config.toml
encoder_arch = "gmlp"
model = "image-text matching model"
dataset = "procedural textures in two colours, tilted and lit"
train_examples = 48750
image_size = 64
crop_scale_min = 1
horizontal_flip = false
color_jitter = 0.2
cutout = 0.25
encoder_norm = "layernorm"
encoder_mlp_ratio = 4
encoder_drop_path = 0.05
encoder_patch_size = [8, 8]
encoder_conv_stem = true
encoder_layers = 8
encoder_width = 384
fusion = "prefix"
tokenizer = "word"
vocab_size = 52
fusion_encoder_width = 192
fusion_encoder_layers = 10
fusion_encoder_norm = "layernorm"
fusion_encoder_norm_position = "pre"
fusion_encoder_activation = "quick_gelu"
fusion_encoder_mlp_ratio = 4
fusion_encoder_head_dim = 64
fusion_encoder_fused_qkv = true
fusion_encoder_bias = "all"
fusion_encoder_qk_norm = false
fusion_encoder_parallel_block = false
fusion_encoder_dropout = 0.05
fusion_encoder_inner_norm = false
fusion_encoder_drop_path = 0.1
fusion_encoder_positions = "rope"
fusion_encoder_connector = "linear"
residual_init = "none"
optimizer = "muon"
muon_scale = "match_rms_adamw"
lr = 0.0019
momentum = 0.85
nesterov = true
orthogonalizer = "newton_schulz_5"
adamw_lr_other_params = 0.0017
grad_clip = 5.0
steps = 19600
batch_size = 192
epochs = 77.2
lr_schedule = "cosine"
final_lr_fraction = 0.1
warmup_steps = 580
weight_decay = 0.2
adamw_weight_decay_other_params = 0
Rows from block 4 of the fusion encoder of a small image-text matching model, named by matrix and row number. Rows with one number belong to one neuron. Each number is 500 + 50 x the weight over its row's rms, rounded and kept within 0 to 999. All counts start at 0. Numbers have three digits each.
After each neuron's rows are labels from the 100 texts, of 14976, where the neuron reaches its highest value: "fires on" is the input token at the peak. Only what is clearly more common there than usual is listed. The data: procedural textures in two colours, tilted and lit.
# fc1: MLP up (fusion_encoder.blocks.4.mlp.fc1.weight, 768x192), inputs 96-191
# fc2: MLP down (fusion_encoder.blocks.4.mlp.fc2.weight, 192x768, transposed), outputs 96-191

fc1.497:516514532470493406556611463423491492522487513511462508547541457485479498496484406532495462500479564507516474503508530469494473338497615508530614624518486413462463517508486450480418560523549497586527568459576536456488414564448483571601401510552497636461500498533448451498496488585518510445
fc2.497:522506481509482613505445522570477495493568411523520480462466513557513532471438562492528594478555470515458529522477478528475527673536428513492431382499523484522515537513514559522453485489465498408452436560431515524477580398547514384494619462435464399565472500445618535515501511356488455506
fires on: "mosaic"; "dotted"; "plaid"; "green"

fc1.49:504578420494513532418451529541480511546481626443513478499532481463488433518473494534548487595482475425462562514512501505463449531511519534469508454481561497563453510498499633526549537446525580560471494408548538627508455469561495421491639428492649605482591539491486502529542499517442561440
fc2.49:518382574508478470615532487478494489457501364556479503457477503503522541448566523468526504410527560571555439477477479513541572459516469459506524534520486467440535510478544294446439492560502445429556478533471438396519507477444499622505449533471330439495471512471495493450470492520563452564
fires on: "black"; "white"; "pink"; "purple"

fc1.451:502486544495543501533540560511386608460482370444497528518485429550501515513470578470459464359468563504573404514501476481499483526490510524507599412516513509543474506536448627443481574495493474511475502464423479639504441446506459457636544423554506572514447425544517514503511522580513479503
fc2.451:459499500508483492452462472478657461497519584558517494573497548456471506483397459566556542616503419437457526501520481531498564475507510471528477574449498533442536472618535392509461581506517531573516484514485549510504529470452502693358430518398518480438530494463526508506425426499513496532
fires on: "mosaic"; "camouflage"; "veined"; "yellow"

fc1.530:427596569502550475483515490534475501540518583469451510509541470527459382505384448530448560597486504516452474533494506484517480404504561564476391524440547439492521508542512586479549481514501496583483577538525500590463473431511497412416545465480543485471609500488472462538506460571539444553
fc2.530:572438475482454505543430493515519471456533492532462506482488518456508496515502562462509466478543425488590489431465451476503540595538454466480628507524470536552526524464461323524491548519530498469545456498445442475525510572456526616550476544464424530524370512519442531500464533492472535472
fires on: "brown"

fc1.251:493557546504434501502423630487471406517505586477540404494499491599478575572467453527495575541487458509490542540532437506476494395478521518460447299433495373489461461422556587509557463535429518529544509527477581501475465519426471400482517512521469430522512461485534459496508519501523428478
fc2.251:510433449458544466529572406528493605425490427567453576537528520410569455415497554498470507470539581516496460456455583526554448642535452494515566695540500581427515550518459401491430531429549514452458497457487454490489546480561530525534506483456561569465442509494418549490476491433453538555
fires on: "dotted"; "triangles"; "grid"; "zigzag"

fc1.372:492592491474599571494492587405364344525544509487496453490501513499506589535498397497604497569515479504524598514494514487489494519473519530530481419468501388566488523498478474513588522482440536430517544600526546482495507471456472415492496487432493486556523407509513442507489521454590467492
fc2.372:500399518493401425472532435612579666477463503534475584546481506468523458484460555506411496426491493491419417474482484533523493543524464466506562551462514547442496478441520543514399505500563505642475481400531495543472519512545564545502545493541524500449474560482493563498507470519440463507
fires on: "mosaic"; "veined"; "camouflage"; "dotted"

fc1.174:462545486486429382471526413515529543428550562532611515561477508492526469529628514455555426443441492495441402458487462439479458464508593438506535519440506526503480626513484557522540583537500568550526430561574589490494490383534525495564554500466624567478451490474529487516384536479496449461
fc2.174:509430485476593549484469516488479425603439408459474520500528498542463529501377504535517573578545533537551613486544475557550594521514480559477489532575464462457435380482525429524397440457458495456482536480420512481515563570434542454428419518470419444520569508586541528461579440565566581496
fires on: "black"

fc1.509:473503484467592572495522551337422501596513468497476407501520544428498628509441488498491517517543372498508453494489516525537519614515597524550499451541534403506465445468435497513450467530500472469511581568505474451542515488502531429506467445440454507529645465500540507506512487450602490396
fc2.509:520499510469441488545464483607602529394460544535485578505460475590478382471503504508554474438486603536460546514522491495437443398450454465511565488464505558482582593462546580490490577461489548530456445408480561486480499539490438507534516569555519537493367551514428463508500499490409456522
fires on: "dotted"; "mosaic"; "brown"; "camouflage"

fc1.654:606422433519518517368524394476507380581475559511556537444514538501452584461495514529529448519484396449549551478495439514419504516544495424499405444553528578473531531539525497529447557455514496428545509424474555440518518558598493533546541473438465501466486511406505471499566495339439549508
fc2.654:383584520497479514619563649483536631399483433511468459506532462505526473517561490430499491484458606514451446524531516504554478557460485522516597525462528422554473459474504504481573421551538494506423441552561433466468440495413489483482437513554506485514562485620541507490444495645549465463
fires on: "texture"; "checkered"

fc1.438:536444470533480502392525313493572572473478501529521520486494519414495448466515489513450398393466477458590609570485558515505556565543509480416470548550466605458470548521641564432477563471553463533471469446513466506535528461591506517508525534480511397504412478487496509486488504405489542505
fc2.438:453560524502487480578492678481486410572469443437528499480471469604514555519470502450534562582484563564442389465492416471483457446467510485551545492488551434488519421517412432548535438542471511449533507551486529484455435537420507497536448490571461609524594532544515473483521516604503515485
fires on: "texture"; "<end>"

fc1.46:500568459488511417460484554473422340477561531477518450547504514579528473486414544520480432569468543527457552517502400428509495413498486453561516469417489373529477479491526475457517572470435547556573587577488584594445505534467441479576532480444458555550525529407483561498505497571572465537
fc2.46:504359507496479563530575392514484722500483458560477597523442520420439533492526490476494546494472401464490450473480597534497475665477503559439474560552515612509527518515424431536462464543528484464424439450499434464506483406538553479490544526548563428439459480583456520517473490447469513460
fires on: "dotted"; "grid"; "honeycomb"; "triangles"

fc1.269:570446466518461489461511390516493574519478529497487529483467543389494606417563529498441483516590356465445692483480497505472508557542561474523511565533554510506475385511551629447499551440561437453455528538550569426525545535475583539507596437547562523464484518486537520543561499407527544497
fc2.269:439565511488494518533493611457550370497526473469519487486562466584494435572491469465517453487405633562534329509567474498503504446458458478501490431497466485523569625523478369541512427556487511519530464466489408534442448471551426465527420581475449482522495494508449488452488517571512474485
fires on: "texture"; "<end>"

fc1.659:557466515571372570433465551482556491514437485511497533491531465569524462508483563510405541505547410448506565518528381518530495431513425475478510451521546525572520499426442462480365435450493542501539482492472490464480447473528430433556499444472402493510480525504514550484504496534458495648
fc2.659:459489495428630414550525474500500474525553489481509510523481535405467550480514451510585442508424593560505471462456636491465493572505511508507429527481462487404440493541591506512602580543524453478449495517582503537527525507471556598451514558566601498486513473491496453536514481416522484397
fires on: "dotted"; "triangles"; "mosaic"; "spiral"

fc1.748:484509571584551441361491571506502433533504539513504500474544544517463419522514556517553496613479520571489467520506454438476519502480559505643496416418514394509495501485511550529489481523545506469434532620500529373489462451489548493449474487530530450468654462530497484462466522628496451534
fc2.748:503501440435476548615486445500482535427535500529474495535548464478511549534524445437430498416508487480462532516472561539514474476525475532409559569555497578567527500452493506512515499482462518519546457373510520562501541584522441522538468532473453524532372534504445501551562463372501507445
fires on: "and"; "<end>"; "pattern"

fc1.662:509540498551460465467528453478473433469517547491496537519422493536510427481490527482401493469555466481615598519524491514492500435502380530461638497491491483450506552384535588504577510504417467442379371469455506469489513445508598567484476530574673503566438577524488512510504490379562411539
fc2.662:428487534444549533502499551537498510566498552529463489471563508484497512532429501575519553496502523517424427489473510527525450649507538479532431488481487512459506471426464441437387446487573570621605608539568514555507480584479441449468509517452402434433554445467539506483519456540431529480
fires on: "texture"; "<end>"; "furry"

fc1.98:579511522484494504428578537532545377547500565494477505463489507584470384455482495527511493586491446437528524499524401504499488481522582474476468396448503470528481459508625638440460506483538490519450519426475507531518489519473525564478565440544602571493544465450486421510516493499480502481
fc2.98:405468494500505534584462518493476664474498428511513480490598473418533568543563515436515541426489541574477451465443574520487492520483427549543570538549536520513495564455411372597507467542519527458568484570520478454491529465533502456500447549454384427490495570572485551496516491500489453474
fires on: "black"; "brown"

fc1.212:479505594495610567540504544408495526472472539468493547551445509429444482481586528471469444492476421531496549474470538519458535568467495557493559486509449380457446493546563534549561524496500431441487521470533457577537540393440486453434584494568444446511537524541527397484470470470572514476
fc2.212:517512427494421453457444464589493480527485457571499442454587500577583535502432493525527488477560588499520453547535468492524437438523557453533491492493575547558552536451438477492443461524509533593517501516461516435493479581571524512609449504456526547482465486459450580498543547543477482504
fires on: "brown"; "texture"; "dotted"; "labyrinth"

fc1.215:532475476463447567539458535509533549488535481516460479576486472541500493449497395525585575503515487489383464490505518444466442468459530579512529492452553518569518475432430580563482518513395521511516456483489584514487509535491509609492552534486285546515544490501490504510530551518554517511
fc2.215:460491503499557481504511442508496501498501528521494599452479543502519575548540524502585472487512514551542466507490499519494503654488524454556473530461427427467546529422447408413485460491507515587477504507527481430491469626468530444512497516554632449456493516515511476472488472521533471482
fires on: "dotted"; "spiral"; "striped"; "mosaic"

fc1.348:579448516467383491462459508543597501508451419512515525495467515513529485531519565502531464524571407473545627523464549476549517574511509433525508470479491517524561493412526397458482496483474469534443509521505479369495440433523579471565434529549476492499462429534488514493472526549518483520
fc2.348:442550502542622520483533504472452462512568586441504502499584525501420526480482445478444493496436578523479406475534437510411468394488523543494460509508471495456446486499495592578504502495512558481536500495537526639486547564500444525473547475482595489497504564450543474526540487441476498463
fires on: "and"; "a"

fc1.636:472524508504494620422614467472567586473504410508487493545489549408517592443504549508502520475542413479597729427481559513540520528549574478495587457497516535517482445520521556475375520453518460446538531514473504450495497532565495577554553499477448444537505516505501529498480531464438553549
fc2.636:465468490474496393546390534491482395570477547481510523443543443597493428545486458512558461519522601534407260572561471514464484506416496519486429558504494456485449539488487422569623495564474507606435461496510494506468516459495508396463496498498531579478473502475512475492543476458551452420
fires on: "texture"; "in"

fc1.335:507464450461436575461572546551536502538510619552491478466510458537517510490472322464578473474570455526475442496513581475494459517493607543554535372528499441538550507421389568529533532524478493503477485542511606423502511480534574493614409481377270534551475481497469474515569541475540503438
fc2.335:516509530491637467527426471455471507448470330467497495531492526463506537536535571514548562475505587530502429486460453496516530473508402463549536598425519538507533474386589389457424490486478532459523540461512442510480521594458528485411517544615670496505567562526506473467479433503520477462
fires on: "dotted"; "triangles"; "brown"

fc1.366:467531428503593463510491600475478380566492634511472480504532561486504484453517437526552512606534438458537628528505511532486491427493444462476487452460455501602480517471484503523571458463485520430517507514553574396500520576501487421441457460510597506521518433509525451505526526377590484589
fc2.366:515474553515419537482546429502523606448517366470509564472474450500500558557518542481434457383479537556490380451462460503491522570488529511538542544521528497451509486527554536481457539547538430612480488490444421597504474436506509581551557520440375508459436584485463551474460473574434480399
fires on: "texture"; "triangles"; "pattern"; "dotted"

fc1.52:461495491445441466593434534503488538562498562488454504528489467410550482611502440478572553429488478513455556503563475495514448424459482527475515458523456519550531441344415549551485466496458520613587488471530575525475460532516562467599560493464543565517480484511484570551501503467452490480
fc2.52:591456547516536522382621451559507488393511413478538544497440527576465545395511540543487486581509528509517424473438539496496551586558492465510472602425486458423451541543532411460482530485505466383423490506460493493490500437478461534390474526542460414471492528508506467442477531555567508521
fires on: "mosaic"; "brown"

fc1.384:508459452448495590464511470470550519502506452535500506493527514516476485453479353520491505480573521504460453501469524442467524451519620528564595474532562448555563482461459555467537553498493508502487555568553497435498494504551557499577465514368407521465422571484458498489542477500533508402
fc2.384:542466474529554458502497546504497444520489501475458492530439484491498519536578529474614505482535482544516482509546517510512486571402420509518508418481460514598515543397522475563432486517477479489467464461490509479485532640457513510447472536591533482538625445569505455519523483455540487509
fires on: "dotted"; "triangles"; "grid"; "grey"

fc1.397:499490488536475483441574459260440594496507463562550508489471472556525416499481510497396514437543471556421348489492422484549472643550531463495646588520538450705503489482522484529499468509504513474497485583473468449440485456571502451428496530482438466483583576499505488510497492454464522445
fc2.397:515509534523473508516492505608439444576544521498467507522502507473523492511408482580437544527496479455494565533511505586469475471412479504402553484499456460301451497571568569501426532500464527550503468440599555486468500429498493601471606517479490498497419498518517519505459469500492392518
fires on: "mosaic"; "veined"; "camouflage"; "plaid"